From a checkpoint of a small image classifier: layers 14, width 256.
Rows from block 9 of a small image classifier, named by matrix and row number. Rows with one number belong to one neuron. Each number is 128 + 24 x the weight over its row's rms, rounded and kept within 0 to 255. All counts start at 0. After the name is the row's rms in percent of the matrix's.
After each neuron's rows are labels from the 100 images, of 14976, where the neuron reaches its highest value: "place" is the part of the image that holds the peak. Only what is clearly more common there than usual is listed. The data: small charts drawn from random numbers.
# fc1: MLP up (model.blocks.9.mlp.fc1.weight, 1024x256), inputs 0-85
# fc2: MLP down (model.blocks.9.mlp.fc2.weight, 256x1024, transposed), outputs 0-85

fc1.543 105 [139  87 141 129 103 171 153  91 175  99  98  92 116 169 156 166 145 119 129 105 118 148 109 137 141 150 114 116 106 138 127 134 103 162 122 170 115 119 143 141 108 111 147  79 143 130 143 102 127 136  96 146 151 130 150 133 106 112 147 131 130 130 124  76 161 136 133 131 128 135 138 148 125 143 140 128 159 199 138 133 143 108 138  91  97 133]
fc2.543 095 [105 120 137 131 130  99 109 132  95 154 123 130 139 129  64 115 105 134 141 183 159 114 138 137 171 114 104 139 135 180 134  99 146 122 129 106 127 144 106  88 131 107 121 144 138 134 128  78 131 129 149 125 138 114 152 161 119 138 149 124 105 124 184 150 142 154 105  99 107 108 105 164 145 155 139 124 131  96  68 105 146 111 168 166 127 136]
place: centre

fc1.177 099 [147 137  91 146 124 169  89 133 117  94 136 113 148 134 144 156  86 122 138 108 105 159 158 106 123  90  87 130 124 134 124  97 141 143 112  92 111 140 128 145 127 113 128 141 171  79 127 131 107  99 121 128 138 108 115  69 130 127 146 162 119 155 139 167 132 113 122 122 114 117  85 148 100 125 170 165 129 155 113  99 164  96 139 112 169 128]
fc2.177 098 [ 86 103 115 118 108 100 134 153 130 122 165 142 150 150 132 158 104 178 123 126 126 114 154 150 134 127 124 135 142 160 156 139 134 116 147 153  99  97 145 104 141 149 117  95 115 163  81 117 111 129 136 112 107 178 172 173  92 147  98  99 142 125 101 100 100 146 137 159 125 107 138 127 175 148  86  93 139  98 187 126 100 116 151 177  96 146]
place: middle left; top left

fc1.618 111 [109 117 117 140 111  88 124  92 151 144 139 130 149 152 165 143 117 124 122 149 124 133 144 119 153  92 108 130 138 165 148  91 167 162 137 135 112 160 132  82 123 138 143 136 159 130 105 110 160  84 105 121 151  95  98 138 128 123 172 150 105 107 160 106 111 123 115 178 151 152 119  90 131 125 152  87 167 111 116 116 128 127 101 153 109 117]
fc2.618 109 [111 151 112 120 151 135 169 109  91 114 147 143 123 103  86 143 132 108 137 135 100 109 107  98 139 120 158 111 128 101 122 121  96 120  91 125 117 114 129 169 114  80 112 121  95 145 148 120  89 130 130 130 138 120 161  95 168 116 139 128 141 128 105 100 172 151 116 102 158 127 202 172 114 135 133 172 102 136 140 170 145 159 150 127 105 125]
place: top centre; middle left

fc1.29 097 [131 173 112 117 119 131 139  92 113 123 143 136 119 145 141 151 130 114 104 143 150 153 142 115  95 128 165 133 112 140  77 143 159  86 131 121 128 101  89 143 164  77  92 129 131 123 111 170 148 101 115 107 107 112  96 145  71 134 137 133 149 125 141 159 105 193 137 148 102 163  71 147 109 109 136 130 158 130 111 112 139 102 132 114 137 110]
fc2.29 098 [108 114 155 181 138 156 130 128 118 130 115 110 140 114 134 126 131 171 132 148  70  92  97 103 164 129 105 127 135 133 124 164 142 127 170  97  85 104 148 162  84 104 122 138 151 121 118 151  98 113 151 117 123 156  85 119 148  91 140 169  95 124 112  99 141 114 190 151 157 124 136 109 128 137 126 135 116 154 167 142 118 166 130 142 131  85]
place: middle right

fc1.754 099 [148 148  92 126 107 103 101 166 129 116  96 135 167 130  99 144  90 149 156 115 140 128 121 127 101 147 140 125 109 162 131 117 109 114  89 130 112 120 133  96 163  86 141 184  95 173 117 153 151 164 106 102 176 146 157 153 158 158 154 134 112 132 154 140 149 145 101 143 133 127 112 189 100 103 159 124 140 143 128 148  58 122 101 142 155 154]
fc2.754 108 [124 125 141 166 110 114  95 135 120 144 123 112 138 189 138 116 155 137 130 109 124 134 128 129 134 121 145 144 124 109  98 110 119 123 172 161 140 134 105 112 160 155  93 147 181  81 145 139  91 137 123 116 137 100 106  97 135 138 131 107 106 168 151 116  93 114 142 131 128 120 109 130 129 122  82  67 167 108 177 166 150 123 127 106 130 139]
place: top right

fc1.27 102 [170 135  90 148 142 174 152 130 146 110 111 151 122 152 150 105 128 133 135 148 135 141 154 125 172 133 106 107 105 160 109 117 118  99 122 135 119 111  94 155 147 137 110 160 147  90 159 126 130 131  68 140 145 210 123 142 117 124 122 141 102 145 125 123 106 164 166 100 129 110  71 112 159 104 102 134 106 155 143 126 173 121 111 120 144  82]
fc2.27 111 [133 166 168  95 112  83  91 149 176 135 125 118 109 118 113 106  99 107 131 110 115 133 143 137 116  92  95 134 106 120  87 121 138  96 139 106 161  95 126 139 113 132 131 125 118 145 131 124 141 141 114 153 144  82 134 133 158 152 140 142 178 140 101 156 154 127 142 143 116 150 114 142 154 107  88  75 159 137 130 184 132 139 121 131  99 109]
place: middle left; middle right

fc1.759 104 [122 156 138 145 141  95 130 133 116 148 135 109 124 131 137 140 153 102 155 160 160 151 107 119 145 115 121 140 160 119 125 138 122 117 114  86  93 132 112 122  96  94  98 141 114  78 132 141 106 146 135  87 178 154 125 142 145 100  91 136 156 129 140 112 152 130 135 119 133  99 122 163 149 144  77 167 138  70 129 103  86 108 120 124 130 147]
fc2.759 101 [135 117 113 119 136 171 146  91 124 180 154 145 115  97 111 145 124 145 106 138  89  78 102 112 163 137 134 136 103 130 123 122  90 151 167 152 114 126 129 196 128 151 144 148 169 150 150 130 115 122 135 179  99 115 109 141 141 136 140 137 123 150 115 166 131 114 167 174 120 155 155 157  88 158 125 112 116 151 132 169 172 165 139 135 149 152]
place: bottom left; middle left

fc1.13 095 [151 156 113 155 121  99 106 123 114 110 107 136 115 125 133 137 148 167 122 116 167 168 131 111 169 122 156 116 107 143 128 110 191 135 142 116 112 114 130 129 145 164 141 131 129 137 113 126 136 112 167 171 153 134 131 132 131 123 155 139 143 114  93 132 128 107 120 125 119 188 150 124 132 121 106 121 121 120 146 124 148 107 160 179 219 149]
fc2.13 093 [111 121 123 139 127 132 198 146 141 140 146 113 101 102 120 131 124 110 142 146 104  82 158 180  87 138 121 102 149 153 119 148  92 151 132 147 130 149 147 136 145  85 112 117 104 160 121 124 140 129 136  69 101 123 129 147 119 133 106  74 114 137 122 124  94 142 146 144 100  98 117 129 162  95 124 122 158  79 143 132 128 143 152 124  78 135]
place: centre

fc1.160 098 [102 105 135 143 154  78 128 130 170 131 119 111 117 138 141 150 124 146 111 156 112 167 134  87 149 150 157  84 127 129  68 126  96 111 117 106 110 118  86 146 131 128 113  90 135 101 127 139 126 126 112 173 110 112 118 142 140 107 116 160  98  94 103  86 103 145 132 122 174 185 122 112  96 121 139 120  81 125 102 112  94 153 163 129 130  84]
fc2.160 103 [147 140  89 135  68 146 121 156 120 149 125 123 134 128 109 151  75 119 136 131 106  84 113 153  97 141 128 185 115 140 147 164 145 138 116 146 162 133 124 162  97 153 112 115  92 132  74 152 117 121 124 137 156 117 124 122 123 145 129  71 159 171 149 166 122 104 120 106 105 134 163 144 172 144 143 135 136 102 160 131 102 120 116  99 125 110]
place: centre

fc1.204 099 [ 60 148 137 113  83 140 157 144 136 133 113 137 112 128 130 109  94 107 166 121 164 155 145 148 149 163 135 119 166 100 105 105 150 129 110 125 114 115 121 131 110 139 128 140 105 110 130 150 122 167 171  99 155 136 145 113 133 142 146 110 137 161 122 150 123 142 117 107 119 174 117 134 160 107 134  92 136  96 114 116  97 134 116 132 164 110]
fc2.204 101 [152 100 122 138 121 145  98  98 141 134  96 125 135 105 146 137 133 137 137 106 160 119 183 130 103  93 125 155  99 140 109 143 106 124 144 123 150 108 113 112  98 164 134 150 113 147 132 164  97 163  93 172 123 120 132 146 102 135  81 142 135 111 119 128 127 177 177 110 132 105 123 134 144 149 136 172 156 117 145 101 139 133 150  87 161 141]
place: bottom centre

fc1.8 104 [108 148 116 133 196 109 137 150 155 136 141 144 150 110 107 103 101 131 120  99 164 130 121 124 153 155 114 131 130 132 170 125 129 166 140 111 149 131 130  96 150 146 155  89 145 120 142 146 142 119 148 167 140 147 123 114 148 137 100 131 112 107 133 159 132 113 115 113 138  92 110 164  93 140 143 106 159 154 147 114 142 151 144 116 143 161]
fc2.8 111 [155 119 151 134 120 154 101 185 147 113 119 102 143 120  81 109 148 108 148 122 104 132 113  92 100 162 154 129 122 116 133 115 167 139 143 151  95  88 126 102 122 119 145 141  81 128  83  75 125 141 143  98 153 129 140 166  93 129 117 109 134 119 110 100 135  85 130 118 108 142 113 148 142 140 133 169 117 112 167 106 122 128 125  95 125 173]
place: bottom centre; centre

fc1.219 111 [134 148 133 138 143 108 129 131 156 112 113 135 131 124 162 115  80 155 182  98 126 110 128  99 120 134 149 105 131 165 146 146  93 107 119 143 127  62 121 159 123  98 121 179 123  90 118 154 202 153 129 117 124  66 119 138 114 116 134 148 156 145 109 162  93 162 168 126  75 119 162 128 151 118 145 115 115 154 133 120 176 165 118 115 137 124]
fc2.219 103 [149 112 148 116 116 132 156 142 137  89 124 109 143 144 133 159 134 162 124 152 115  95 100 114 142 130 118 153 156 155 107 104  88 146 179 117  91 121 117 134 106 157 110 133 139 120 116 129 101 140 123 146 200 108 132 158 120 140 101 128  92 156 130  83  69 128  81 128 168 192 128 100 166 179 132 140  93  92 116  69 121 124 140 132 153 134]
place: bottom left

fc1.447 101 [107 105 138 158 163 120 106 126 166 116 128 122 128 169  99 134 134 158 160 125  98 116  94 152 147 137  80 173 112 140 144 104  83 118 101 120 158  86 128 113  84  84 149 134 138 105 115 131  93 120 138  89 153 139 130 114 141  99 135 116 125 138 127 101 167 129 163 124 125 147 127 111 132 137 150  96 143 120 154 141 129 135 141 110 126 128]
fc2.447 108 [150 153 103 123  97 141 151 128 130 128 128 109 168 123 139 106 103 111 117 111 141 104 154 134 187 122  72 126 112 174 165  80  88 116 145 171 130 150 109 145 144  92 105  87 135 111 108 137 119 155 127 112 167 179 135 144  82 137 104 129 116 143 130 132 112 116 117 128 110 129 134 104  79 113 142 145 141  86 102 139  95 128 132 159 127 160]
place: bottom right

fc1.716 097 [134  94 144 111 122 181 139  93 203 106 180 127 151 138 113 144  78 150  86 156  73 159 161 152 192 133 100 110 152 148 136 160 147 132 140 157 132 131 118 194 114 140 172 166 119 163 124 126 113  92  94 154  95 109 136 143 123 133 151 133  89 144 129 156  98 121 113 143 157 130 147 117 124 105 107 102  93 144  93 132 115 109 146 126 158 161]
fc2.716 100 [119 141  96 131  84  99 119 108  87 144 128 162 104 137 133 118 127 101 153 140 120  90  83 129  84 138 142 175 130 111 141 117 144 120 117  86 123 143 141 102 127 141  88 102 174 121 111 144 109 145 137  77 153 142 119 119 154 108  96 172 125 113 163 148 129 120 104 157 129 134 119 118 126 162 135 119 175 127 163 133 117 172 139 175  83  91]
place: centre; middle left

fc1.153 101 [119  97 110 139 152 122 141 107 107 102 118 143 127 127 125 116 113 129  88 122 163 136 113 140 133 146 151  78 146 148 106  99 115 125 139 154 141 123 146 161 124  82 116 129 169  81 146 159 133 138  95 133  93 180 121 142 113 138 112 109 104 152 144 162  88 165 135  76 113 143 101 138  86  89 129 115 154 144 133 105 119 165 150 165 126  69]
fc2.153 098 [145 162 134 112  97 120  86 163 106 151 113 140  97 148 141 179 146 188 161 141 119 160 144 119 101 141  96 148 148 137 113 118 147 177  99  88  85 130 122 116 172 171 101 122  90 164  99 111 126 175 145 123 109 109 125 139 143 104 123 113 116 160 120  93 186  95 141 136 141 129 175 110 128 186  86 112 105 118 113 153 152 140 121 132 155 140]
place: bottom left

fc1.536 096 [107 153 141 135 142 152 145 111 166 182 119 151  88 121 123 134 130 100 137 143 109 117 148 142 131 170 126 109 155 114  72 121 167 135 177 118 126 160  82 120 173 140 100 154 121 163 120 114 119 108 120 176 162 126 120 121 148 100 125 153 136 134 109 159  95 193 127 119 108 118 156 126 113  94 158 151  84 152 146 151 104 156 109 153 137 100]
fc2.536 090 [131 101 123 121 118 119 137 147  79 103 134  95 165 149 129 145  99 169  90  90 137  88  75 132 139  89 144 150 100 150 149 143  78 105 140 121 132 134 158 130  85 146 151 123 145 141 117 145 122 129 165 113  99 133 114 107 112 135 133 125 142 121 144 120 157 137 154 127 112 145 105  87 117 125 135 125 129 119 144 128 155 105 191  71 135 135]
place: middle left; bottom left

fc1.376 100 [143 139 171 110 159 154 152 125 142 124 146 135 132 139 131 132 129 156 178 127 131 139 122 150 137 102 166 109 148 150 116  88 111 122 179 122 116 140 167 131 126 108 123 116  88 109 106 106 110 183 158 127 131 109  91 124 135 121 109 105  87 115 149 164 122 103 100 132 140 144 133  90  82 161 160 120 158 131 115 166 156 154  73 126 106  79]
fc2.376 100 [171 104  81  96 111 104 129 145 170 125 128  99 134 104 166 120 114  81  94 112  89 128 111  82 135 128 117 166 107 151 124 142 124 124  97 133 116 137 121 102 170 132  83 147 111 129 106 122 152  86 141 169 157 127 115 152 113 146 120 167 121 145 112 110 111 151 145  94 158 182 121 113 120 168 103 125 119 133 102  72 119 130 147 110 143  99]
place: top centre

fc1.739 099 [152 125 117  94 105 121 150 119 144 156 115 117 141  96 136 162 171 113 139 132 126 131 127 120 108 114 105 133 111 183 155 163 116 166 100 105 142 133 139 161 146 123 135 122  99 173 132 129 118 184 159 160 155 146 131 116 146 133 151 154 140 124 174 114 135 113 131 130  90  62 126 132 126 145 138 120  88 123 114 153 119 133 180 127 143 182]
fc2.739 101 [111  68  98 109 129 141 113 109 117 127 127 153  93 155 133 122 116 153 116 103 141 128 126 142 126 125 131 138 131  95 143 118  92 101  96 104 110 120 145 138  95 111  80 161 118 135 145 134 145  97 133  98 114 147 159 114 153 131 118 138 146 151  71 115  76 170 144 137 146 154 137 109 110 120 155 130 140 138 158  94 143 123 122 152  93 130]
place: middle left; bottom left

fc1.112 091 [138 115 150 105 113 114 136 166 145 174 159  84 100 106 135 152 108 160  62  97 112 143  90 142 129 108 116 153 157 102  79 171 125 138 135 105 126 153 111 125 100 159 146 118 127 150 102 126 137  97 117 113 132 105 159 170 119 159 128 146 109 123 126 115 126 147 141 114 147  41  94 146 103 151 125 138 133 174 130 119  85 112 125 111  94 144]
fc2.112 090 [142 155 109 123 131 120 148 112  86 117 134 103 147 157  94 117 152 123 158 129  89 114 145  67 125 142 134 122 102 123 127 141 124 145 125  91 113 109 120 114 108 157 102 134 148 173 138 126 120 142  89 151 126 129 126 104 137 107 134 110 136 156 185 107 140  93 160 162  98 154 173 139 164 163 103  99 124  97  94 126 147  86  99 122  98 122]
place: middle left; top centre

fc1.748 102 [145 152 125 111 161 139 115 145 154 120 142  80 134 135 158 140 125 160 128 160 152 144 139 131 119 159  93 133 148 149 114 144  86 170 138 120 102  89  94 160 135 203 112 145  98 139 150 146 150 143 132 117 139 135 134 103 106 130 168 129 131 126 161 146  76 154 155  96 126 135 124 161 102 171  88 110 125 107 161  97 167 128 180 163 119 114]
fc2.748 105 [130 122 124 118 146 121 155 172 104 119 140 155 144  77 108 130 146 117 103 100 123 103 135 121 117 110 168  90 148 124 164 159 145 125 135 147 125 159 113 112 150 146 127  94 162 147  92 118 150 134 107 104 110 168 106 122 146 151 132 146 105 164 109 124 149 166 107 137 154 113 139 106 141 162 130 130 105 104  81 137  84 149 122 100 197 153]
place: top right

fc1.514 094 [145 136 145  75 170 125 160 115 154 152 135 107 148 156 112 133 134 130 132 120 120 112 141  77 135 123 181  90 139 162 121 137 149 143 148 101 146 128 120 114 129 136 122 198 126  84 106 146 132 180 101 121 161 128 108 123 146 112 164 144 120 118 118 132 103 164 152 101 146 103 159 151  86 134 104 134 116 142 153  59 125 107 152 116 113  98]
fc2.514 090 [147 147 131 113  70 158 131 137  93  83 148 136 155 150 112 168 135 125 111 156 116 173  76 138 111 132 144 119 144  66 120 111 120 138 153  94  83 166 143 128  97 105 102 140 118 148 138 129 160 110 149 135 137 149 126 130 105 177  98 128 138 135 148 118 110  83  84 147 129 143 154 138 142  93 159 123  97 143 100 139 107 141  83 149 129 165]
place: top right; middle right

fc1.22 100 [124 107 132 150  98 127 118 129 123 103 145 123 109 131 137 108 135 106 139 116 122 117 108 122 171 148 137 124 109 122 113 113 113 133 132 153 137  99 133 158 105 118  93 151 114 149 154 118 125 116 102 167  93 129 166 127 109 115 125 123 118 133 119 133  69 133 144 135 107 133 137  89 148 168 129 116 159 111 172 182 137 162 135 137 120 143]
fc2.22 094 [142 138 125 139 167  99 160 123 119 139 128 123 166 134 146 128  98 111 161 157 120 114 126 170 105  93 104 175 158 115 152 134  97 108 124 136 114  91 126 112 137  79 162 123 146 128 126 124 120 131 157 128 124 137 118 109 120 161 150 126 106 159 143 113 140 113 142 136 164 132  80 176 152 134 104 159 125 154 132  94 172  93 102 178 105 151]
place: top right

fc1.423 108 [152 125 121 118 132 135 146 134 134 137  91 109 139  81  81 118 109 128 124 130  88 109 156  99 119 137 129 150 176 151 145 139 123 134 122  76  71 142 124 141 128 129  98 107 135 121 149 124 149 123  90 118 160 111 179 134 116  94 154 189 119 130 110 126  98 157  85 114 115 112 127 120 146 156 127 124 121  95 146 151 156 124 126 123  95 113]
fc2.423 097 [ 97  92  98 140 115 158 110 103 136 117 169 120 107 183 151  95 109 133 145 134 103 134 112 151 122 110 126 122 107 104 123 113 101 122  98 165 159 152 158 129 120 108 143 117 145 108 118 118 116 119 125 131 103 115  80 114 161 147 123 115 168  77 105 123 120 118 102 150 136 180 150 116 127 112 105 142 171 128 106  84 120 102 127 100 144 138]
place: middle left

fc1.550 099 [145 119 123 132 141 106 107  67 135 127 178 132 167 113 161 117  97 126  94  86 166 159 130 130 146 120  96 122 100 106 127 173 118 134 108 230 112 105  94 130 105 102 143 108 141 124 145 152  43 127 140 160 155 149 138 142 108 114 153 147 129 159 129 134 152 124 116 119 142 140 133 109 130 159 127 137 109 124 125 144  89 132 133 174  97 116]
fc2.550 096 [141 140 133 112 137 169 155 173 141 167 111 111 124 112  78 158 151 107 165 133  89 164 167 120  83 159 153 104 110 136 153 131 129 141 152 147 150 103 118 155 125 160 152 105  50 151 117 128 144 146 115 122 148 107 151 138 131 157  97 146 159 125 148  86  86 140 124 148  72 120 128 146 136 139 155 103 164  96 180 146 112 116 125 103 125 135]
place: top left; middle left

fc1.522 105 [110 134 158 119 120 112 124 113  99  96 118 113 146 155 154 158 143 117 144  87 142 134 100 132 163 148 163  87 108 149 170 115 194 109 123 132 138 116 136  82 158 115 149 155 147 124 136 163 143 153 140 119 137 169 143 153 132 147  96 139  96 121 176 115 120 135 170 108 119 130 133 130 132 106 120 138 152  98 142 157 134 133 120 121 125 125]
fc2.522 111 [168 126 127 136 129 122  84 153 117 138 150 114 144 162 129 110 146 168 131 124 139  75 150 127 132 105 123 107 131 146 124 123  67 163 145 144  93  90  82 145 138 173 125 126 120 106 117 121 115 137  90 147 160 180 108 126 146  86 141 139 172 125 130 154 122 112 125 138 165 115 142  89 121 129 123  92 132 191 121 134 162 103 154 128 133 130]
place: top centre

fc1.57 104 [161 151  92 130 105 154 159  90 167 138 113 109 135 169 162  93  98 178 150 150 131 150 148 132  95 124  92 156 147 120 103 135 114 135 105 115 102  99 203  96 151 111 143 122 116 141 173 141 166 165 107 129  86 128 145 165 118 128 154 133  81 119 100 149 166 113 156 129 119 154 117 140 131 139 139 106 120 125 163 124 116  98  88 123 163 154]
fc2.57 104 [100 107 146  65 112 113 115 153  95 123 173 125 152 120  75 182 105  82 128 107  87 163 109 126 138 105 107 136 143 115 124  90 107 141 110 171 166 165  82 128 142 156 119 122 121 133  92 102 140 126 161 135 158 120 110 103 119 126 116 154 146  97 143 131  97 142 130  99 180 119 121 132 117 121 120 136 152 124 160  97 104 118 151 165 127  82]
place: top left; bottom left

fc1.765 093 [123  88 123 124 156  90 166 158 142  99 121 118 118  91 131 117 132 122  99 119 138 165 127 103  90 152 109 114 148 124  93 109 121  92 119 142 178 100 162 113 160 136 121 114 127 118 131 139 101 165 112 132 136 103 181 134 138 126 143 129 127  95 114 133 112 144  77 140 148 157 147 103 133 150 100 138 134 120 134 137 110 120 147 180 119 152]
fc2.765 093 [130 124 124 102 116 176 109 127 123 163 127 133 118 103 126 125 140 153 170 100 123  74  92 151  92  89 166 137 101 107 157 110 128 118 134  88  87 123 123 139 115 162 127 139 140 153 130 154 158  84 117 125 147 185 127  93 174 117 109 156 129 169 152 115 113 168 112 154 146 146  88 140 122 161 110 124 128 124 165 138 109 151  99  81 153 125]
place: middle left

fc1.352 103 [137 166 103 141 116 131 137 147 157 115 136 150 140 148  88 123  97 121 118 167 107 118  93 123 100 122 139 134 126 112 106 127  86 146  87 151  99 144 161 171 114 120 140 176  93 109 148  94 108 140 142 135  94  78 112 161 101 113 148 135 120 152 112 150 134 195 127 140 103 127  94 141 106 111 143 128 123 149 131 109 129 205 100 113 136  99]
fc2.352 099 [121 123 123 121 152  95 127 156 164  84 139  91 117 139 140  91 142 115 117  96 160 133 131  97 141  75 138  78 108 149 123 108  96 106 112 117 145 160 129  79 147 141 160 109 128 161 149 150 139 122 120 113 147 114 150 125 121 122 118 160 135 180 162 125  57 136 145 115 124  88 146  87 120  86  96 128 142 160 116 124 132 109 128 123  99 123]
place: bottom right; middle right

fc1.147 093 [162 132 135  99 146 142 125 118 159 111  95 183 101 106 166 157 143 146 119 126 125 129 129 128 128 107 128 168 130 158  98 131 134 144 114 131  73 139 125  96 126 144 143 100 125 134  99 156 111 170 120 138 100  78 104 119 113 129  94 127 122 165 137 110 127 167 166 143 161  95 147 143 125 131 161 148 128 153 153 144 143 161 160 126 156 136]
fc2.147 094 [ 86 136 166 110 155 121 115 160  90 100 112  88 155 161  88 107  92 105 134 153 144 131 134 121 136 154 146 120 158 139 132 120 162 128 115 106 136 132 147 155  94  92 115 160 147 105 130 134 116 101 140  81 145 146 159 167 131 104 157 146 106 110 153 155 144 130  81 171 141 168  85 103 136 113 110 135 164 137 139 129 115 121 106 127 134 126]
place: top right; top left

fc1.428 099 [130 133 119 127 122  90 174 148 122 126 142 130  98 137 140 176 110 173 127 118 123 115 134 131 133 151  79 181 158 117  98 137 122 126 193 124 120 135 156 193 109 133 116  95 147 136 135 108 180 143 156 111 144 122 146 124 151  95 116 141 125 143 162 180 150 118 130 135 154 148 113 113 156 131 117 102  84 101 164 143 131 105 131 150 148 166]
fc2.428 097 [114  91 132  95 127 155 149 142 121 139 143  92 125  95 151  98 154  92 129 156 130 140 139 128 113 120 136 134 128 141 130 120 159 108 104 132 149 146 102  79 138 132 102 145 176 111 129 133 122 159 133 138 100 145 132 117 108 182 125 130 132 129  58 102  95 137 103 151 133 137 108 153 116 123 119 171 137 130 151 123  78 124 105 138 120 106]
place: top left

fc1.456 093 [160  99 107  86 117 124 137  93 165 143  83 115 152 131 134 113 100 144 142 104 159 130 137 106 178 195  96 103 156 129 148 146 119 154 120 118 151 139 105  79 100 134 143  98 131 135 178 101  81 122 115 109 137 169 128 102  99 116  80 130 135 118 105  89 118 120 158 132 138 158 107 131  91 126 153 162  81 112 106 144 105 118 129 145 124 132]
fc2.456 099 [120 111 162 167 141 140 106 152 144 134 174 156 160 116 107 126 107 125  93 144  74 120 142 132 131 108 150 110 110 124 194 100 163 152 153  76 137  74 154 129 164 153 161 105 123 142 126 135  87 115 141 110 140 105 135 133 111 161 170 126 151 133 115 140 166 109 122  99 133 125  97 147 134  87  66 119 147  93 123 130 114 177 118 104 148 110]
place: bottom right

fc1.686 101 [158 118  96 123 136 124 116 136 118 143 126  66 107 150 133 161 113 160  86  67 105 121 134 149 122  89 129 104  90 124 151 131 166 125 138 111 127 145 131 153 120 100 141  84 146  76 129 127 122 145 104 166 159 107 125 160 148  89 141 129 153 136  97 148 149 119 118 114 133 135 129 112 111 107 132 127 138 136 131 101 152 136 100 152  96  95]
fc2.686 097 [120 135 151 116 124 107 126 118 144 163 115 111 124 148 159  87  91  96 138 145 159 134  97 137 181 145 156 125 163 107 115 108 137 140 160 113 120 121  93  85 150 165  99 145 118 162  96  89 154 124 145 106 127 106 132 122 109 149 120 116 126 134 127 121  94  88 114 148 154 100 132 110 130 156 160 109  99 111 137 100 149 160 147 100 131 114]
place: centre; top centre

fc1.122 090 [141 190 125 119 112 166 115 128  93  85 151 120 159 115 131 112 121 125  68  94 126 127 103 131 127  99 112 132 135 144 171 138 136 162 117 109 124 118 108 128 155 128 134 102 109 154 106 134 112  86 160  87 137 138 124  98 174 126 150 142 131 150 149 160 127 138  83 102 107 124  90 138 136 135 146 154 107 130 143  90 113  94 129 135 120 113]
fc2.122 095 [139 149 115 136 169  91 159 126 166 156 138 111 126 149  96 126 141 124 189 131 154  79 154 121 120 152 116 141 126 116 120 110 165  77  94 133 126 157 129 145 112 124 108 132 113 130 175 156 106 152 148 161 130 147 128 173 147 123 149 112 112 134  89 132 158 125 118 144 143 153 129 133  71 164  91 160 100 143  90 141 183 128 127  99 138 160]
place: top centre

fc1.461 099 [126 131 126  75 102 141 116 122 115 128  87 122  94 150 151 152 150 103 164 102 172 159 197 169 162 100 146  99 130 130 125 146  90 132 142 161 155  78 131 129 182 130 149 145 131 122  99 124 134 118 128 125  88 171  72 149 187  87 133 124 141 134 134 156 104 142 136 128 104 133 120 131 141 115 163  56 135 155 170 102 105 119 155  87 137 101]
fc2.461 096 [139 114 142 113 128  81 101 152 101 118 126 141  99 112 137  94 145  87 126 131 101 139  68 131 110 132 118 181 118 134 124  83 144 128 124 132  83 137  99 148 111 125  86 163 108 116 132 199 174 157 137 116 127  91 133 124 135 127 103 112 116 146 129 109 119 133 158 146 180 102 120 158 125 154  79 118 158 120 108 138 142 119  91 140 108 155]
place: middle right

fc1.446 104 [ 88 149 164  90 161  89 154 110 154 142 156 109 100 142 136 157 101 131 149 130 106 130 122 142 106 111 119 122 135 148 153 179 145 133 131 117  77 168 107 135 144 174 140 133 151  96 151 184 113  91  64 135 111 153 136 108 122 113 164 103 142 112 108 147  99 116 131 134 144  97 151 118 170  95 126 107 151 124 127  91 146 102 124 130 106 162]
fc2.446 104 [189 136  97 141  84 143 134 112 151  83 127 155 158 110 136  85 118 151 149 130 120 101 113 159 127 131 135 152 171  92 119 110 135 170 126  81 152 151 141 123 116  83 138 134 110 126  98 119  56 165 137 128 145 128 124 113 155 147 129 107 127  90 169 140 124 136  79 118 110 130 168 122 100 138 148 157 112 119 119 127 137 117  83 131 148 139]
place: top centre

fc1.614 099 [139 104 121 128 124 126 126 103 118 136 112 109 111 165  90 105 110 124 152 113 173 109 138 116 114 135 123 135 107 111  87 129 156 142 118  97 159 149 124 140 103 108 151 109 114 150 126 135 111 130 143 122 114 115 162 136 123  85 120 150 132 149 113 122 126 136 122 103 136 146 121 150  79 105 131 153 141  85 157 110 126  63 110 130  72  87]
fc2.614 095 [126 143 160 118 123 155  90 135 135  83 132 101 155 103 139 165 135 144 111 139  91 172 142 152 158 143 124 113 115 103 144 149 130 105 116 172 121 118 153 120 138 131 127 122 141  83 118  89 144 122  91 108 152  72 106 108 101 154 114 113 225 136 140 131 119 105 163 167 139 107 140  96 152 145  90 132 120 138 140  97 152 166 144 160 142 109]
place: bottom right; middle right